config.yaml
image_size: 32
cond_dim: 128
norm: "rmsnorm"
patch_size: [4, 4]
width: 256
residual_init: "none"
steps: 28700
batch_size: 256
Rows from block 2 of a small class-conditioned image diffusion model, named by matrix and row number. Rows with one number belong to one neuron. Each number is 128 + 24 x the weight over its row's rms, rounded and kept within 0 to 255. All counts start at 0. Numbers have three digits each.
After each neuron's rows are labels from the 100 images, of 14848 (inputs lightly noised), where the neuron reaches its highest value: "colour at peak" is the nearest of a few named colours to the mean colour under the peak. Only what is clearly more common there than usual is listed. The data: simulated stained blood smears.
# fc1: MLP up (model.blocks.2.mlp.fc1.weight, 1024x256), inputs 128-255
# fc2: MLP down (model.blocks.2.mlp.fc2.weight, 256x1024, transposed), outputs 128-255

fc1.457:094112151115130159079125199166139127127150185161100089140088216154139130145156119115142123135119128138149140136118153106084152141151114121144138156133139147169099155117136161137124164123101184157157098145134121138137146159097106107125151136108131136133164131139139143108145120098135147107093086135144116142123143175119136122154122126169134194114103153148096157157123084119132106149141
fc2.457:110108097109126125130130093119154155155100098091142144120160092099086133140093129138130121112083124137105107105138117148164123116119136128102120113123096090119143118101090078155139083168151092107112142137117136171132138078141154131086114129082133112105114120110148147174092138115101118150147132121193141097130136112147119109150135113112136071076155084112144108102151161161127178115115
colour at peak: white

fc1.573:095131112118162124149152154173114167135091134124164140097136134091096126119140074129118089142119110150171108131082111123153111143122161114112149100144095173131139145129153142086141143137152111105104118146095137131152142113127127135165125135115092148159113186158132153143108137123105144140148064103137107089134112134142151166080125135141126118110128132121131104111154113115116151146103
fc2.573:117130153156118122155110091131146096113185106135075123127140110150116164118105112119156161163141160081070094128158174119104139124141099104116127136136151136139117119116087134115120116142128166156145162132116131117114115138116150129103145104137190137099108087108126134143179137138114109107137133150113132124119157160109083102164145146124133135140136104147177125163111131166092177115150
colour at peak: grey; purple

fc1.61:131115100152164118092121118140168150185120120128139121107124122073115105144125107118157087114114175155125144146135118095122125166151113084130156067100158156132147149148153115108160128135099125150133130117096124119124128111119085117151126136115150149103149181114131148124105101100117124133109083107141110130137133183118135143127134119139079132125114173165128138136178086107154119129166
fc2.61:126111114140104108136111111113127124118122129109115148138095118183130139151125146132119163169112110126109112130097185165140144070145118113159111147159102152160089126121089160133140153109176117126159138142117116130134138169140156122098124117157134081139131085109127057161154148105136098142121129170150114097097136112100102111120143133133139160107110078140108104104128154112116139124115
colour at peak: white

fc1.426:113165142140180106124135133118167169129132147129112113142107103139132120172142098098147112135102113157161155156101106155144167173137078071160128108148093158146156161111111127110174140143101092126112139112105155149113087115143078114154125137130109122120108104138153137132116121104107112127100063116117142162109115138114177144092131125134133133124138147154115137152119119127134117139135
fc2.426:159130128135120160140166109097108127157129112146130122124134141120132169122135129151116156106161108122095107099145149075106123125139160147113143150107186119140079113142146143165115116101115137112101109133119129116145175153132120124111138126106119154124133116130147139100114149141128137172136147104141108078132131119085102135169140137130068127104146146148122161151165135179117169155094
colour at peak: grey

fc1.236:105134128130152102139149076139103134152122152115108085137106176122100127137162150094118097145103152143148090148128129141124129141138156118072110048148118165170098166127167110122134167119109133129143106157111126116107131139115130113115134151112135119108159148123130169109138170129129115145101094131121086098107116099104124138107140144148118136123108065149092155165131080143140152090139
fc2.236:152104106138120166114112117157161100148084095151115156131127125098145150134133154105121191130127121112164185102151123142112109126160102121139105155143095119126146127142140088141151103090132113121151133098141166139146144164127132151117082117152145128108142113135151089138103155113089180114128166137105127146134133131122092110138126130167122126088149160119143138131162161134140115110142
colour at peak: white

fc1.361:107125112142133144116119106086111130105107143123139154123116175102154129118145116151170138104108109097113129083134120108111080148106149141086141123088162122111097107165091112127099134091176161145133093118165143106133150132135129168123144090096180128149147140106144139133133100135136134133151150131144140116120145120161103116157132143114082126127159115096146106133192157107131152103141
fc2.361:147158134149126115120137126106093093133158113157098139118073107163134118168099139114096109146065105145114094125151151131112135135139103120117095084129067113147153135141133122133145156198098172125126148149119183197136117121155141114156107113158113089094125114113116122108122135084135113088122122159098090160105160115135163113120098099128130140119104126117130136155123124143119147124164
colour at peak: purple

fc1.350:105121123185139121070153120116139140137101133061171131136151109135163118109161135154150124140112104094091156121147107171098156154145140135081139123129115134095163143118136116120125160116126144151138095122154075110110170161176088129132130121121084085094184138125136171126141112122156134156111102134127110117104113117141142121123115140109138169072105152092177125114129123114141145153109
fc2.350:118107148106122102129138113144139137145145108121094132161124156152095105169126151116104084084113140135133113152109151102097115140119134160150152145149115162168152106158142130093137110131164145144098141125059181115130124116135122138090115131086115123133107107111134116186157135139119160111162148167187090140105137115136138090125119104078142162161138133149108127120112150148160130091114
colour at peak: pink

fc1.128:118142140113137115107142133119129181111133129164138151119155117111124136121131162133101099144118111108146113120128135162115135161134171123157091093114149157128161159140155141133158152118177137106103096120157091169100142150115147132130115130108117167129144129088209138129111142138128177106133101150180144125147119116115131136150120155137151130161121128130163036117132109131139091124148
fc2.128:120155121131111120185087196102120076105149120140112137111176136151117144124101125100094147145133109120127093170074163135153147135130146151126123099135133134151130129120149144127157122091153126149150116121132153107117133131119123131095111135166114101126123121097115117098137115122116105142098142143118136136120132143128124098136155136123126174129163084168141108148154152130167124172129
colour at peak: purple; grey

fc1.296:133103095101101090107116133178155145147168165172121096145142105080158127091113154130079130129148114137158138107153150120100108123154105115130119099116166100172123200097147116161138161109164107153145096135104106108105138122109151126143117149084133144123121109118153165135132061135103171138144095133157170172145151132152163160137162154116171153167125143127098134148137113125176133170141
fc2.296:136132143177128150131136138141131164144122125102149125139113131106123087121088131111184139133074139104137110122095121138115163141130161139112126156096106127111090075119107100136105135135147110115089121143126144163136126109162126110123102144090153101101104109131106091139119154123156116134141167135211117131158094076121143104138120188118161129136126121129121129138097146131119125095111
colour at peak: purple

fc1.694:077113156167162106141119136134126137178119162119072145142158152124111121137146118150136164094091137126131161128140133146098118165123129119104078091113106165148141117111199150168140151113136127108167118164146132149109074156156104116135160114120142120110121188123151127096123163145090162176125104115148156092141139161135142129143167125115121121112125100136147103137084112141156126114118
fc2.694:154152149115117185179164103133104127091106143126107150147106135135147057124078158137123113128121127123166114107181167122140129123126114091099171107093134137137148131096151169135123107112118117140081080112158093119113138100148156153087125131103105177112140122160153103152145174146112130134128080140133131148109144100130117135106123152146120081100138113138103122115107081107159095114070
colour at peak: white

fc1.556:132131094139143120148080114141102146153079123101132124137149090111139103114102107117144135106096131137106124122097132113103104147157097124194067154109114162154121159129169120175128136145116107116133109089146137118104136110123125179163119134099111148147106146132114125130130108119137120110169105095150102114147154163142111104128104118133121120083126124168107118138129101147142170091155
fc2.556:109106136089130126107137135175114142099115095145139153094147146130114145159139130162121106158149112106146139124140154164131143132128132087112133079118094083115136129137087104082141083104146145161126094154137159126126123123147122136104128147171158121076176163109110137144092107107129130148117140131101132146110094076108163165137165106185109142201142191113136119122116141134121142158109
colour at peak: grey

fc1.78:123154140125138144149138125117127128107113129103145147127139106137098137156109099157141104151109140145116133162128159153091141175125161110129124106128149184151120158109138128144145164120146131110106128143117132145132112140161097122121149138113094065111157173154091105173088104105143144161109086110131159160161124144099140144145131127152137154124112125146158126127154144125121116136109
fc2.78:129111159131143127110120170120132119153114145104115135145084126104113140096141170107099139077152129127132110111115119093165096115129131115139142085126091135107161102139128133104101101159149117133140137126094106134140128124113114125133103114151138153173099127135113147096160122172110169079142121115105113138162121094149112124110156092129139136143117093128108120112164114084157160122173
colour at peak: white

fc1.671:115148160149190139165134133114127134129096134116162092105107140151115139121119143123119104130095115135161125124111107116178146121120122133152121123119127137115157148131079134157204142111127123101095108133119158092132091116153119133106144121120103147145135155196132145147094143126111124095131127151135118088103142120133121127125111164152201159091099130129111111115164103150177158124116
fc2.671:108119080112075118143125154109146165185093186089112123135116134144127061158133119122136143092106112110153136134141145150126127133136115133130105122093078138099135069135153163092124120122125123111170134134130124107146151114149080061163133147148116135148113178143101112100146125074089138102106150104157099130125142138116148156136126134099103133122119111117090146112144132081084146179120
colour at peak: white

fc1.382:123129101160162147094147116098074159125138135140094160120104107127108116130146134189156088198123074114133135141101110118133134145117168150110131136146132118154153089112104138131139105118160122154130151128139141165176173130179137136098158142112124110089152169122141090140115115111124098179100101116147126117131122139099166133123099129138136154137072164131138141149126139114096083116111
fc2.382:150130107135120097098144131140107128118083158100115125131144123101151148127163114137147106168123139125125117129130142112205108159165128157121148140151166109116095183113148164132123127139135124097140136113128118126099105106110131148132140169133084134144121135143109084095153139142129125157135120145116089156137095161069124117111113147130108172107093113089097185166156146129123183099130
colour at peak: white

fc1.282:131155182125198094080129136091144145135115170117136122122112159109122148096166126114160141112128139121081091122158120110101107135118156129120153094156121151147105119121139116123082113161146197134130141127168134135115088135123072108143177151124143083057161144154135142161124155154156125154124104157157113091117154174111180156118107147131119131104127114144128122131158120142112132154137
fc2.282:137159123101169154156138118112122129080148104104149114122107095150138161158154122168155160149139103170105175142123137132126115100062113131099117122129133137116156166149132144088152116134115118141113153101118125097143118133110104103130101125158108125138141196142144145150142090139119157120145114122154099086144150136128147117121118068130062127158140134136148115115057131102129126087133
colour at peak: white

fc1.679:108151116135156099147116096160152133137134125131192147125134136126094122108151134144122099108113169133134116136136141130122107152153177112118130091100112103138138148141128117141123170132142152157128079115132127145108128140121187133099175156120131110095142166084135170160078120136087115161105084123144137128084131104097125138119128111161113149147118135135123120099130114094139118142154
fc2.679:129088149151144171123098163100114090124144102155133151148113106080186159098156138132112146156174115142147145125139121101101101116127128120110120155124157164140128163142166126116125120145129113126131136150126117115130121137126134100174102144204121139138112130160084114103129137138155175144113117141031148154128099150101134135133106081121143168151140159095160144165127164114141117078157
colour at peak: white

fc1.605:143094086106111172085141134094140142136103134105143119112133106094112091125108144135140095092119119120111117073109131155116170137100117088166138125148083125108118109106120133117147106087170146166145123095132157099139121105084141136108127085064159142136119148141156107142135131159154093124141074151156140093133135108125146144103153122131153173124131124139113113106132111144131129147185
fc2.605:131136126132110152133126130122113107116123145110116121095129156114131110121142132126121149118146100124100142119109127147124109136082095129132114159130141116104114180127099156153129124111091084112142121115074089111115122116100135120134140158131139164142107116107160122146138169123159095126147097148086127125152120163128129164094155115130119136123162123092107148156160085100095125093134
colour at peak: pink

fc1.597:093092146160133105150129098118118128096094123133174094089080168150107134145140109155158155109108101122114116094120167133157136103131115149104137128102155140130154126119091110131129134117142149104134091123099149127138107127148127148103155147115137108130141140155131149143100105142142136113135128173124114113137142118141107086116154155123163177141111112088109127135126126118186207110153
fc2.597:126137169104103125149147138130120106136143210075110146148141137147166099140101139155120136137099095129139095132107184130167138114130145127119143131099132143105116097170108150165091133113145150134153132144120156127102130108165119091193140137099134080145130151120098118085157140124148117111093181118156146156144146136135152111101141168107115132128109119147089121134124141123113118181131
colour at peak: white

fc1.536:137129099125155139116143128129101146130103192165118104103130136117144110101141134110140068134125145091152091083123124093117122118114132125121102166152113109122107140151094136123116108106144144182168129114143097159139152171095163162100156158099103105102090109158123161149177167101148137124103128131142156083082134144174127122115163131104123127166126138116136121129114160149116131123091
fc2.536:123107152113108114160161176142161166112122151143131124183156146078091129138139123107070161107095069150093105155134069109149143143139120135116183106107137145129157108111147078103122143156106119112142111095117142166145095102131101060128132172133169149145122140096129150148119099114147171099120095143114122177147142177169123139116081139124175131132132157152111123124156130166083134112144
colour at peak: grey

fc1.761:136101106114142113141105128101121135146130135086172142112142165103145098135108080170138125114107115121105109132144150155092134102156112114084142089111132128120115146130122117163146104133163137127152064128180163147140117130122087139143167103116154151144125169104172125155161111110131121117137133138118121101121115128162091094108131123142098159141149151106106102146152126156148123093120
fc2.761:137109117077131100141144132102105128147126166099105146116136152147133138098126130146145145095147127110137072135137155106117129120122137154126149148095149086113118116100140166143103148114133149128126140168135152103131105165142118126125149141161179114178108174154122129097145162142096141176139122133125108139105179125127089132105144169097133102138111115109162095134161143131120132135151
colour at peak: white

fc1.94:134145107097109115079129137097100148098103153134103129118132142120129140130125114111116131164098105113125125144124088133110107135092166098135138141115112125140118158154135143103118154114119129167119119127138105127126044101086152137122143136103128106138130150091115110140120104152131136136149126081124127139132176129117113129116116145151095144098103176123159127151121160169144151120132
fc2.94:145092090171145111105109095168166094163118095135147132128133139096138121097118109128116121143182141156120185127129136153127138147147132146102129090105123145094116144094090133172119108145132160152159107112124164087120151109125074160133117127136098157079109106121132106135187112110128119092120114153137132133135086094156106145094162129110145100121118151095145139096165144119100099101145
colour at peak: grey

fc1.130:122147159136144140094160156136141135137124148149088119093098121121060113128147130160136117119117088136144129162117110183115128180140157078143114135154132133122126163083121123140115159137158151105119129099148128126131111116114064134125125133117102107087112118119160160161132136089099087144121105135139159127139102103107141143070148144134135195128123101141154139130121123123121117121188
fc2.130:153117123118114118115097102103101068106078098075140163125078145140123165131105151138141164165164127130109154110178133167129137097117103166099107098121139137147143095159103101077123132111109131134164133136127087150132115142156120128138151138112070134126179148132126142155101147123096160123122146110121130120130103125110161151144148092168127088144100160081157163130152081152126147144106
colour at peak: white

fc1.660:121148084104160163131086124134164129131112140079129129100136117172166137144094085147134120153109124123133139128125153099081143124128140101106162144124161105092124127122105133127139145120139123180135109089169148163088128145150118144132147112116178136094128115177167135155146084136142165121105084155150102147100129116133145104154130122124106115119120154100147127154132103111139139136148
fc2.660:097128112126101117143121165121129152108087168093104145110152126168144119122085143150124116134094137141108089113092157146161151115126144124120158128115089136076133124107119136152081106099140169119147134126173150121148112097194103094131152106129160140138110158114097098092127152148073130122116152108144101167127131129151149154092137174106115113147158108105090120092179172089090140148092
colour at peak: white

fc1.450:146169162102104086122103118161141120133104184134136134165109108096103103108135119170137156159096126114138147145132120123112147144147137151138140097106155120158114144099135110090142148130155158135136120091133144102145100119073129122115159138071154111138141101156108118158138105138102147092099184147159114110109133126104164174142130133139107168082142079150140138123133094154140144093150
fc2.450:156121101098147113123124154125129186101137130156126114184115110104107109118133137111137182106050098141119118135132081136197133155122132119135142099132135112131124135107181155151124164143133130146111154128107133113134110151147112120113138126107153149162115104076132124119137125170186150140077122082201145107137122158133128105087154179139141134137097086122097145173064145170120164143153
colour at peak: pink

fc1.262:120134122158139150104122124114107141143065149141110105127167092099135081118127138131135129136088115092118132110097159092122182153095123135105130109112108093119106142161135157123137138096146130123097096054138119130111113142148141123131107124107147113132126091163151174121104103085154112090161117142133096122134167100104113146093140152151111116117151115181100107109160123133127127101160
fc2.262:142094168087135144150127111121116113132171129139134169098125132154129121094084118152134178097119150171134094158128161137115087131149127118113136114116069120102126103147153107134123131166152091110087116148086161117140126125134122156097139128159124118116144096113123109144123083139103145122152109173107140151118142168141165146130138089164133114125137172100183142118112125144148105130128
colour at peak: pink

fc1.342:120104147167131127135146137136150143132126194135190101125106169159152132146104156112150088120107136153114105105090111121084140134140130150159123095117134107138135110116134157134128148135151137088130137101096132089132158100156102122089182148115093115141136110184115109157099170137173168095131136144132115105152130104162131165157111146127092164107118115180121123112123123124131108118136
fc2.342:123128082123085085151145167141138139154099187094121130151104110128102096154117132142111147098107097152147130115094138123145116161134136142151114122089078143112128097168169145126097087129104116106141132122120168146117128111177093072128142131143112116130135176163091116104146140091114146116121182093144124139133129110136150145100116167132121112101152105135091121079145117105065149153071
colour at peak: white

fc1.631:115140124133155134167080137099122162141093127115119148159151147121125150106107116149133140117107134105112144139123148119107112149172123141145079107133086156130111136107155194136157124140101117160134150151144138167137095150104155117156127135110116103088168142154069125156091158107118174125144081079139166115133138169130147142128157122127110110094137164116110127171114112149115123123125
fc2.631:166104125114083175155147140121143128081094119173096148141081102151126126138130152113104115131082149168079170109130125133133115097152100132113158118113096108098144135135166171133149143142129124121123100130168138135159154096120161137115129145110111161129098097120128117161103136151142126118155109113170125126077115133114107128088122134114134137094138177155117144111119136124180118137080
colour at peak: white

fc1.277:096142171134141112142129082138128174172128137094118126133138096164141111122091159116137110119109063137115157121094133155137136137129132120093124115120103144163121148139155155096146184129134132129157133106083138155134140163164096129100089109102131081142132132123140157128133110106079175143146141166159153105109112122168165127092115148127131158083120164104109101117133101117114108127112
fc2.277:142115153115111104127160120090133159112123129134083103160156144164113160116163145150146123082119181112158134104166123119162118116164133115134163119109151117118115128127153170119123109079129120104107128140161141146101112171131122143083169142080143142091134142122114088181119096115140109096122137147194154143119100135092134102115121124122143112117135122128119136084094148104141138137097
colour at peak: grey

fc1.712:140182124137195173109164140116118147125133147134091143158092114133123108111143156167169113164102135117117142169147118115107121149120139123149114136137130123117146134140134118113148121117148156138155097098126154189188119127135115136135153121114120118081167163140136102134092146101140137129109078094145128119122123118146163137108138127117138125133126103182112116068145114134136103151145
fc2.712:110099141069096112124114148145128062151152095111180134103095147150126124115121183146126132127191133112135131142116143131116137108099123080112123083118049143098175142150104092101147112130166117148127124122126127139141138153123137133073134151143166143089128139114125184141110097131096153130114131137089127135113106117174128152148140080146146163130125192139157114127140123121133095138144
colour at peak: white

fc1.269:135130138137147097133102097137120156127091113108119088101111111149130087139155120153143159090121160136093137118099107116166173134159104099116110103112128145134158180142081083062103118082127147145154105144130138144141133122105092149069162117122135160144137164139164161128135108100098136081110124110143109099130129181168149113103176157154141130132084160139100108117142143099160141120123
fc2.269:115145141093126161139109173127139098145133152105075140092131084127149083141142109144129127112122132124123108138120143143120148093090105121137082124064077172098102099140163120076094107109114156118137107127183166143171140118175134121142129133115156130141110103147111146130164150126067141124118148096075133128131104131129129116109139108131097118121097134133146110126123123133125147170121
colour at peak: white

fc1.612:124155118175175160142119145147102130151142148115141149141078102108099094119107119183135107152108084109145118157136133143079127130119174117115098128158156126162135111136155145111148140094141129125120136094120117172138114125149099122148160140113111083082207149140142102132110160130126105157097069101150155096129149137077149152117140139137125120179121125153115111137133127130125116133125
fc2.612:124110150106115118141097158172105049150115116093169162118064144124124164121124181154124108129218165106154142131125124118101103119069151067129112102107098140126181129181116109104127104144137113161126135129129125117142125155146130132064106147159153170106114149118129159133101103130089163127118106122090125140116134114143134132146156083150112175141122133140157118120141138097144108137112
colour at peak: white

fc1.345:090105112148142153096140157141138167099108126172116089109093139132100109124138166110114088154115103141106178132093163162117145195089118128148106099132118106151111168122122142094139103127130136103141147102099124154137154133113116151140084123083146105118102105117128187133144153123121127094169132140140086160107146125147137118133136176085149119102138133171123114091178140148114124150122
fc2.345:178139139099104116129108132135132094130140125118159128134116118106141129123176151118130082109146124174122145136128142132100101092131135117152111166115140120120143146137123170116163153141091168125111141109122105087092095112061154112141149131103062155154114113160102064106167141116114120144124089164083135140124146161129149116128142112137100123101153055138150120099160136087133124123171
colour at peak: pink

fc1.11:135099119113181145160102121088144178119122153119100137128105174120112104110166149138113123094126120096144145132133126111131142156111129133121142146100099142155162139151076110127109099107138130141113117161128133124109134143160138183149158150090123141109142139133121131117123089146155164175099157155161123126146139127112178137150189119105090123089106137135154111153111126100100177142117
fc2.11:140109138084114113111142113117121190133111130138139171114121137117122094144111126084139124146105090113151158169109068133130122138141097162158092133113173166136098134085071113110145113152116119149112145129118101116111099122129163131105112109033150155159156097126109114129096115124139170127127166117173110127145110094128126137135111106139100084106103133111154126133155167157122125141085
colour at peak: grey; purple

fc1.599:095142123097174113126135149138150145168101151139086119082147103078128112105133145076082068115123145140133113120103103118144104148111152129113128114125124140163113140132114172123156125133117127123110164122133062118114110141118076146119129123112149124101118189138161134129090128092107181102138100118146170145113106141125123134080115132110165137114135147098112116092174150124135140157143
fc2.599:109136110168110134127136111169131115100180142115158150124112133151169129159123102108165139163120102104125119173131128130174160114152147113089147150158124107110138101134127113142119134142183161144143110119131141124116135149142153127087086093116188138133120090092137137129137150160140106156134174123168129091120150098131126109143129129123110138145068108108157102173130116161098181109122
colour at peak: purple

fc1.576:150166110146123135055127128125171153080143157097127101110144097121143124123129101130135133128119094117160122136123126146116094149087143101108176100090130104082114109170107129138180104134100121104096130125124102115120149100090145115126145118108101154095076141121123097172120125083100143102102143113124159116133144108122124176101133121172137130079098116099137149184168148130152106096166
fc2.576:103140090119132136142095166144146096143098122177090151140121153125099128088158122122133141157103165134109107142084106120082158118157116148125107118132093114146121151132124128147118160114164133131146110153123160157133139159112118140115133129143155151132174080116117164086097086135122109163145111157153116126097157128150115083134129131163098116164162152134076091097096133098110146143171
colour at peak: purple; grey

fc1.4:070156123168143154152119161082101166128146130161119152129140163132125106133153127123141118148095119116136081099115112135157127152147157123078127162165122102136127149173129115096157168120156159147112073133130133115128145125082119203127116096109116128113128113137075116118115122138140113154137084145168112114105119111136161145146138175148160163165137110146138099145133118126147154138133
fc2.4:153122141125115146165155120170150124147104126105115129160128155129071125159110140161180099113074133125123151121126151110119125109106111158155134110118124149137115114141125102129114127128142140111117128149120112117130132143173149115088150129103155108144141120150149113135098127126100127112140142125091132152181118164127140117136143126130092113082115147127130149100132137129139140103132
colour at peak: purple; grey